Weights of a small self-supervised audio encoder (BEST-RQ).
Model: 2.32M parameters, log mel input, arch convnext, activation gelu, width 128.
Training: 11600 steps, batches of 256.
Rows from block 4 of a small self-supervised audio encoder (BEST-RQ), named by matrix and row number. Rows with one number belong to one neuron. Each number is 50 + 12 x the weight over its row's rms, rounded and kept within 0 to 99. All counts start at 0.
After each neuron's rows are labels from the 100 clips, of 14848, where the neuron reaches its highest value: "responds to" is what is common among them; "lies over" is the class under the peak. Only what is clearly more common there than usual is listed. The data: drum patterns on synthesised drum kits.
# fc1: MLP up (model.blocks.4.mlp.fc1.weight, 512x128), inputs 0-127
# fc2: MLP down (model.blocks.4.mlp.fc2.weight, 128x512, transposed), outputs 0-127

fc1.263:51 86 52 47 62 46 41 30 74 35 55 41 66 49 51 36 52 60 34 50 32 41 50 66 49 51 65 52 31 34 43 50 33 40 50 69 59 49 39 39 57 53 43 37 57 46 57 74 49 43 61 27 02 45 37 46 56 46 42 47 61 56 58 41 59 48 29 54 32 35 42 42 45 19 45 55 51 60 58 53 53 47 37 55 57 50 35 49 42 68 76 54 36 61 44 69 59 57 49 60 52 42 44 46 40 58 46 40 62 59 53 52 29 73 37 37 51 50 45 55 57 49 64 45 61 53 58 40
fc2.263:66 52 59 45 43 59 52 38 67 63 44 37 41 46 70 67 66 52 42 32 69 37 61 48 56 60 37 40 48 34 51 71 58 54 46 61 41 31 84 28 37 40 43 48 47 64 27 37 47 42 49 49 40 33 42 39 49 68 25 53 54 67 53 42 39 46 52 76 49 53 52 52 50 48 60 51 34 25 59 51 40 42 54 54 63 37 67 70 46 49 43 41 52 47 44 29 45 37 68 70 51 42 36 73 42 48 42 38 67 43 40 50 51 59 34 58 37 48 59 29 40 69 61 62 64 48 40 41
responds to: bossa nova; tempo: 160 to 170 bpm
lies over: kick

fc1.273:34 53 65 37 43 47 51 37 67 56 47 37 47 39 70 56 42 46 48 38 49 51 63 46 57 58 51 64 43 51 51 44 54 57 49 53 30 57 47 52 49 31 49 58 48 46 58 46 63 56 35 54 67 46 17 45 39 47 48 49 56 48 46 37 48 61 89 49 60 42 52 46 50 59 74 19 51 51 41 54 51 66 43 37 44 49 56 41 63 49 44 58 34 29 52 48 27 21 29 61 44 82 43 44 56 59 45 26 57 43 24 57 37 45 59 37 57 61 37 64 40 70 59 50 28 43 69 37
fc2.273:60 63 67 82 53 60 62 43 40 57 42 62 65 45 50 50 43 53 63 54 60 34 47 29 67 58 76 56 66 68 44 67 78 58 67 57 45 51 43 44 44 69 57 37 51 56 50 36 60 67 43 53 56 66 35 59 46 56 56 62 52 53 56 65 52 63 36 62 43 73 45 54 57 42 60 50 60 52 43 45 46 59 26 48 41 58 49 74 55 61 57 62 56 67 38 46 48 58 38 35 46 37 69 70 56 61 56 83 44 67 64 73 66 48 41 55 49 58 50 48 43 48 40 49 63 65 76 42
responds to: clap; bossa nova
lies over: kick

fc1.230:57 71 61 49 37 58 62 32 45 47 46 46 37 47 46 49 51 47 56 43 30 44 49 46 59 71 42 39 59 33 35 42 64 48 55 52 55 37 61 43 60 52 47 50 76 55 56 66 51 59 45 40 43 44 17 51 47 60 51 52 31 47 48 42 44 29 44 45 28 57 44 61 56 54 66 34 66 50 51 76 37 65 50 53 13 48 43 67 42 68 53 41 24 41 41 53 60 44 39 38 43 46 58 48 59 72 45 33 80 44 45 76 37 64 54 56 44 26 62 33 56 42 35 53 63 52 53 64
fc2.230:43 48 63 54 69 33 42 48 72 64 46 45 47 47 41 69 56 56 51 64 64 52 53 60 64 59 40 52 56 64 51 45 49 53 61 53 55 58 60 40 30 60 49 42 60 49 31 65 47 52 64 59 38 53 26 61 28 37 46 40 48 61 51 62 48 38 48 43 71 46 37 42 50 95 72 61 19 44 47 41 68 55 52 50 27 42 42 33 51 43 48 59 50 34 60 48 50 49 45 54 52 54 50 50 35 79 47 45 61 49 59 65 51 39 43 75 38 26 58 52 36 30 71 39 55 35 37 56
responds to: four on the floor
lies over: kick

fc1.461:60 52 43 37 41 54 36 48 44 45 51 35 60 52 67 52 42 58 51 50 49 49 41 51 72 41 47 38 62 54 28 41 43 44 32 64 47 31 45 74 51 44 52 50 61 58 43 63 47 57 44 27 51 46 24 52 26 59 50 52 73 59 74 44 39 69 37 29 72 30 11 40 64 65 44 42 63 62 58 44 45 36 41 66 36 58 70 62 48 52 55 55 54 58 51 57 39 35 45 38 43 75 52 40 41 64 56 50 47 82 53 36 39 57 54 43 41 54 50 57 46 49 47 44 42 45 23 38
fc2.461:46 51 57 47 76 42 83 42 51 46 56 39 38 50 47 57 69 69 54 43 46 80 60 69 62 50 63 57 58 45 70 57 59 43 49 42 46 71 57 47 57 46 33 39 52 60 60 80 60 68 57 60 60 61 39 65 79 48 44 41 48 61 39 60 57 63 57 42 33 46 39 29 51 42 58 44 41 47 46 62 35 53 38 65 44 55 68 43 58 47 51 43 66 45 64 55 59 37 53 72 60 51 44 64 52 70 78 45 44 41 35 34 52 57 57 41 37 46 51 36 61 54 57 71 52 44 21 41
responds to: cowbell; tempo: 130 to 140 bpm; bossa nova
lies over: kick

fc1.509:70 66 53 30 53 68 43 21 50 45 47 51 50 57 49 52 47 53 45 48 42 57 65 48 56 59 34 71 34 61 59 48 45 45 27 62 65 35 61 47 53 66 56 52 61 50 54 56 65 60 55 68 38 56 60 64 59 67 48 52 56 49 49 59 28 38 53 57 59 76 41 44 48 73 54 43 27 61 33 40 78 57 55 64 59 49 62 51 31 27 61 48 53 50 21 49 42 48 52 55 40 67 44 32 36 54 18 50 47 49 45 36 39 63 40 50 58 28 41 58 51 51 35 64 51 42 57 23
fc2.509:64 51 51 49 53 45 74 28 37 62 46 53 68 51 80 56 44 42 54 44 40 41 35 44 40 56 34 51 50 45 44 45 56 46 55 47 47 74 57 61 52 38 56 43 55 36 41 53 21 63 78 55 47 81 48 45 21 50 40 66 62 51 35 45 66 40 35 53 55 44 35 56 59 67 44 52 45 62 53 47 39 56 70 65 65 44 64 54 54 57 47 59 36 41 55 38 44 69 41 46 52 64 55 44 59 48 32 55 59 60 49 31 72 27 40 20 63 28 48 42 56 52 57 55 52 61 59 31
responds to: reverberation; text has "room"; text has "reverberant"; bossa nova
lies over: kick

fc1.339:58 27 62 54 62 60 45 76 52 50 58 30 45 59 52 53 47 60 66 74 68 38 41 67 40 48 80 51 45 51 46 41 46 46 58 57 48 21 45 66 40 42 53 34 64 59 70 27 55 45 32 61 40 58 59 43 49 73 58 52 63 69 49 50 40 29 71 41 57 29 58 39 24 58 56 64 47 42 47 53 45 59 65 63 36 58 54 42 44 43 42 43 52 37 59 52 51 59 18 42 48 41 42 38 44 56 48 54 76 53 62 63 49 54 46 47 52 61 57 31 45 50 47 21 66 55 52 38
fc2.339:70 42 63 56 54 44 46 93 38 61 41 67 65 44 60 35 57 52 55 57 57 57 53 67 64 52 81 49 56 52 52 52 40 46 71 53 54 91 61 64 38 58 46 45 62 58 34 42 61 50 51 50 47 60 49 46 35 42 57 48 52 53 61 35 39 48 51 54 25 71 48 52 38 49 67 51 44 53 50 61 61 38 46 45 46 52 41 59 49 51 52 86 48 54 45 62 40 43 29 52 47 75 45 77 54 41 45 56 62 64 60 56 43 40 56 58 56 69 38 44 50 57 69 62 33 34 48 40
responds to: four on the floor
lies over: kick

fc1.128:49 68 21 48 47 46 40 44 38 39 45 61 53 51 48 54 48 69 59 39 35 43 61 68 28 50 42 56 22 60 44 32 34 52 40 56 55 54 39 49 32 43 48 47 23 68 31 47 26 41 47 52 64 70 51 35 71 45 49 50 68 41 69 60 42 42 39 55 52 62 46 29 44 59 58 52 43 56 47 57 68 69 40 69 50 51 51 26 47 45 53 27 51 46 53 48 48 50 48 36 62 62 58 34 41 58 47 49 41 33 34 47 67 72 39 24 61 65 51 64 47 60 65 56 75 54 48 63
fc2.128:49 37 56 34 63 50 52 34 53 26 35 39 51 52 55 74 48 74 51 37 54 45 55 78 48 55 46 27 42 48 45 53 44 43 44 73 45 49 52 51 20 31 43 46 42 62 46 19 72 46 66 49 46 43 56 29 49 46 52 50 36 18 63 54 61 40 59 37 67 33 44 41 41 59 69 47 40 34 40 49 28 58 45 35 42 44 36 78 46 62 41 36 40 37 49 45 49 45 45 66 55 40 54 61 60 49 62 38 21 45 46 57 53 31 37 41 54 45 53 48 54 43 51 64 43 40 50 54
responds to: bossa nova; muffled (low-pass); tempo: 150 to 160 bpm
lies over: kick

fc1.372:56 52 58 53 63 55 60 72 60 40 71 53 63 56 42 43 73 27 56 60 45 67 44 31 41 53 53 67 54 48 47 50 59 43 38 17 54 69 33 45 36 63 62 48 42 71 45 66 43 62 69 56 37 60 49 56 45 46 62 57 47 33 52 46 39 65 46 59 61 70 31 31 16 50 50 50 73 56 47 57 46 58 64 65 35 76 55 53 50 60 50 55 46 47 36 47 69 45 47 50 50 33 68 50 74 66 48 54 60 48 43 38 51 62 49 40 41 52 37 54 47 65 37 52 40 52 53 17
fc2.372:65 51 59 55 46 37 50 50 40 56 76 47 47 55 51 28 56 24 36 25 43 53 69 54 52 50 35 75 61 40 42 65 62 43 33 31 54 41 42 44 47 41 56 42 31 75 61 33 55 40 45 54 46 50 49 40 50 53 54 68 55 51 41 61 44 37 67 45 47 41 42 37 39 58 49 44 59 79 44 45 54 42 61 53 53 50 64 46 47 58 51 39 34 57 72 51 56 68 31 65 59 66 50 59 60 54 51 70 31 51 67 62 37 20 47 43 35 64 47 52 50 72 45 60 60 62 53 16
responds to: closed hi-hat; tempo: 90 to 100 bpm
lies over: kick

fc1.490:55 26 42 67 42 42 45 38 49 52 35 58 53 51 55 41 52 69 64 71 64 59 56 44 44 50 63 42 16 39 52 56 56 52 29 54 49 40 39 72 47 70 63 54 64 28 60 47 48 50 43 50 39 61 24 52 54 53 55 42 55 87 28 42 48 55 38 46 53 53 72 34 52 62 60 61 50 67 42 68 52 38 59 53 51 70 45 49 39 55 64 50 56 59 47 28 63 49 25 38 20 51 44 44 51 32 42 56 70 51 37 63 47 63 55 57 61 61 41 46 60 40 48 40 39 65 54 32
fc2.490:43 40 76 43 60 63 47 38 58 43 23 49 47 48 65 42 52 53 55 59 62 68 35 63 50 46 59 55 27 35 39 58 46 52 44 53 38 64 59 62 57 29 56 49 49 40 49 45 56 51 49 44 51 41 14 59 63 70 61 45 40 71 52 57 63 50 69 65 59 70 67 58 59 57 52 57 27 68 40 67 53 38 50 65 60 37 56 73 35 43 58 67 64 53 40 54 52 37 18 36 73 54 45 44 42 34 34 60 68 52 61 69 46 30 51 58 53 55 60 33 47 41 60 42 58 53 43 50
responds to: closed hi-hat
lies over: kick

fc1.306:69 58 33 53 64 21 43 55 55 40 57 66 33 54 42 63 60 51 44 64 45 40 77 77 60 45 61 42 50 71 32 62 38 38 51 63 42 60 55 45 29 65 49 47 52 71 48 60 56 61 58 53 42 44 49 53 68 67 70 80 42 48 43 72 60 43 42 40 42 51 32 49 51 54 61 47 39 50 58 66 51 49 39 59 40 33 48 63 60 33 54 60 41 54 39 59 39 67 41 57 71 54 54 60 57 46 56 80 70 45 69 31 59 70 44 53 60 37 52 56 62 53 64 38 49 44 33 54
fc2.306:63 65 48 40 44 78 53 67 79 63 48 31 58 66 52 38 48 45 47 39 47 67 60 60 50 31 64 26 45 56 63 38 56 51 44 43 37 44 66 56 35 60 58 59 47 63 56 46 49 46 47 51 62 65 55 40 51 42 54 90 43 67 45 42 42 54 56 61 53 54 42 31 48 40 53 33 34 47 53 67 48 50 61 63 26 49 41 41 43 63 50 39 48 49 35 37 53 59 27 61 35 38 32 59 63 43 69 56 64 74 50 34 54 38 35 52 58 56 33 75 32 56 49 64 49 47 33 47
responds to: bossa nova; white noise
lies over: kick

fc1.319:56 52 50 44 44 32 64 33 41 52 45 53 49 63 56 58 27 54 46 63 40 37 33 25 36 51 36 39 45 37 33 57 59 58 58 59 36 75 44 75 57 61 61 45 60 65 44 68 62 52 55 38 49 32 47 64 42 54 51 69 49 71 47 52 66 50 48 48 52 43 35 55 60 51 49 48 56 62 42 56 46 50 68 52 73 66 50 54 67 51 72 19 32 41 31 58 41 38 37 71 40 30 76 56 48 54 32 59 80 61 39 41 34 58 50 35 49 39 35 48 61 62 50 52 43 46 50 46
fc2.319:55 58 40 57 73 70 54 40 29 52 40 55 65 30 49 48 52 50 49 73 52 63 56 41 40 52 34 68 56 45 53 54 60 57 62 33 63 10 43 51 53 37 67 59 46 53 61 53 36 45 50 45 47 70 46 55 48 55 59 60 50 59 50 67 23 42 52 44 34 61 27 42 66 38 45 67 48 42 41 33 56 47 49 52 60 57 40 34 68 60 58 30 45 43 42 46 53 62 32 43 63 33 77 45 36 59 31 63 73 42 57 41 52 25 61 68 39 46 30 47 44 70 51 58 49 57 49 46
responds to: clap; bossa nova
lies over: kick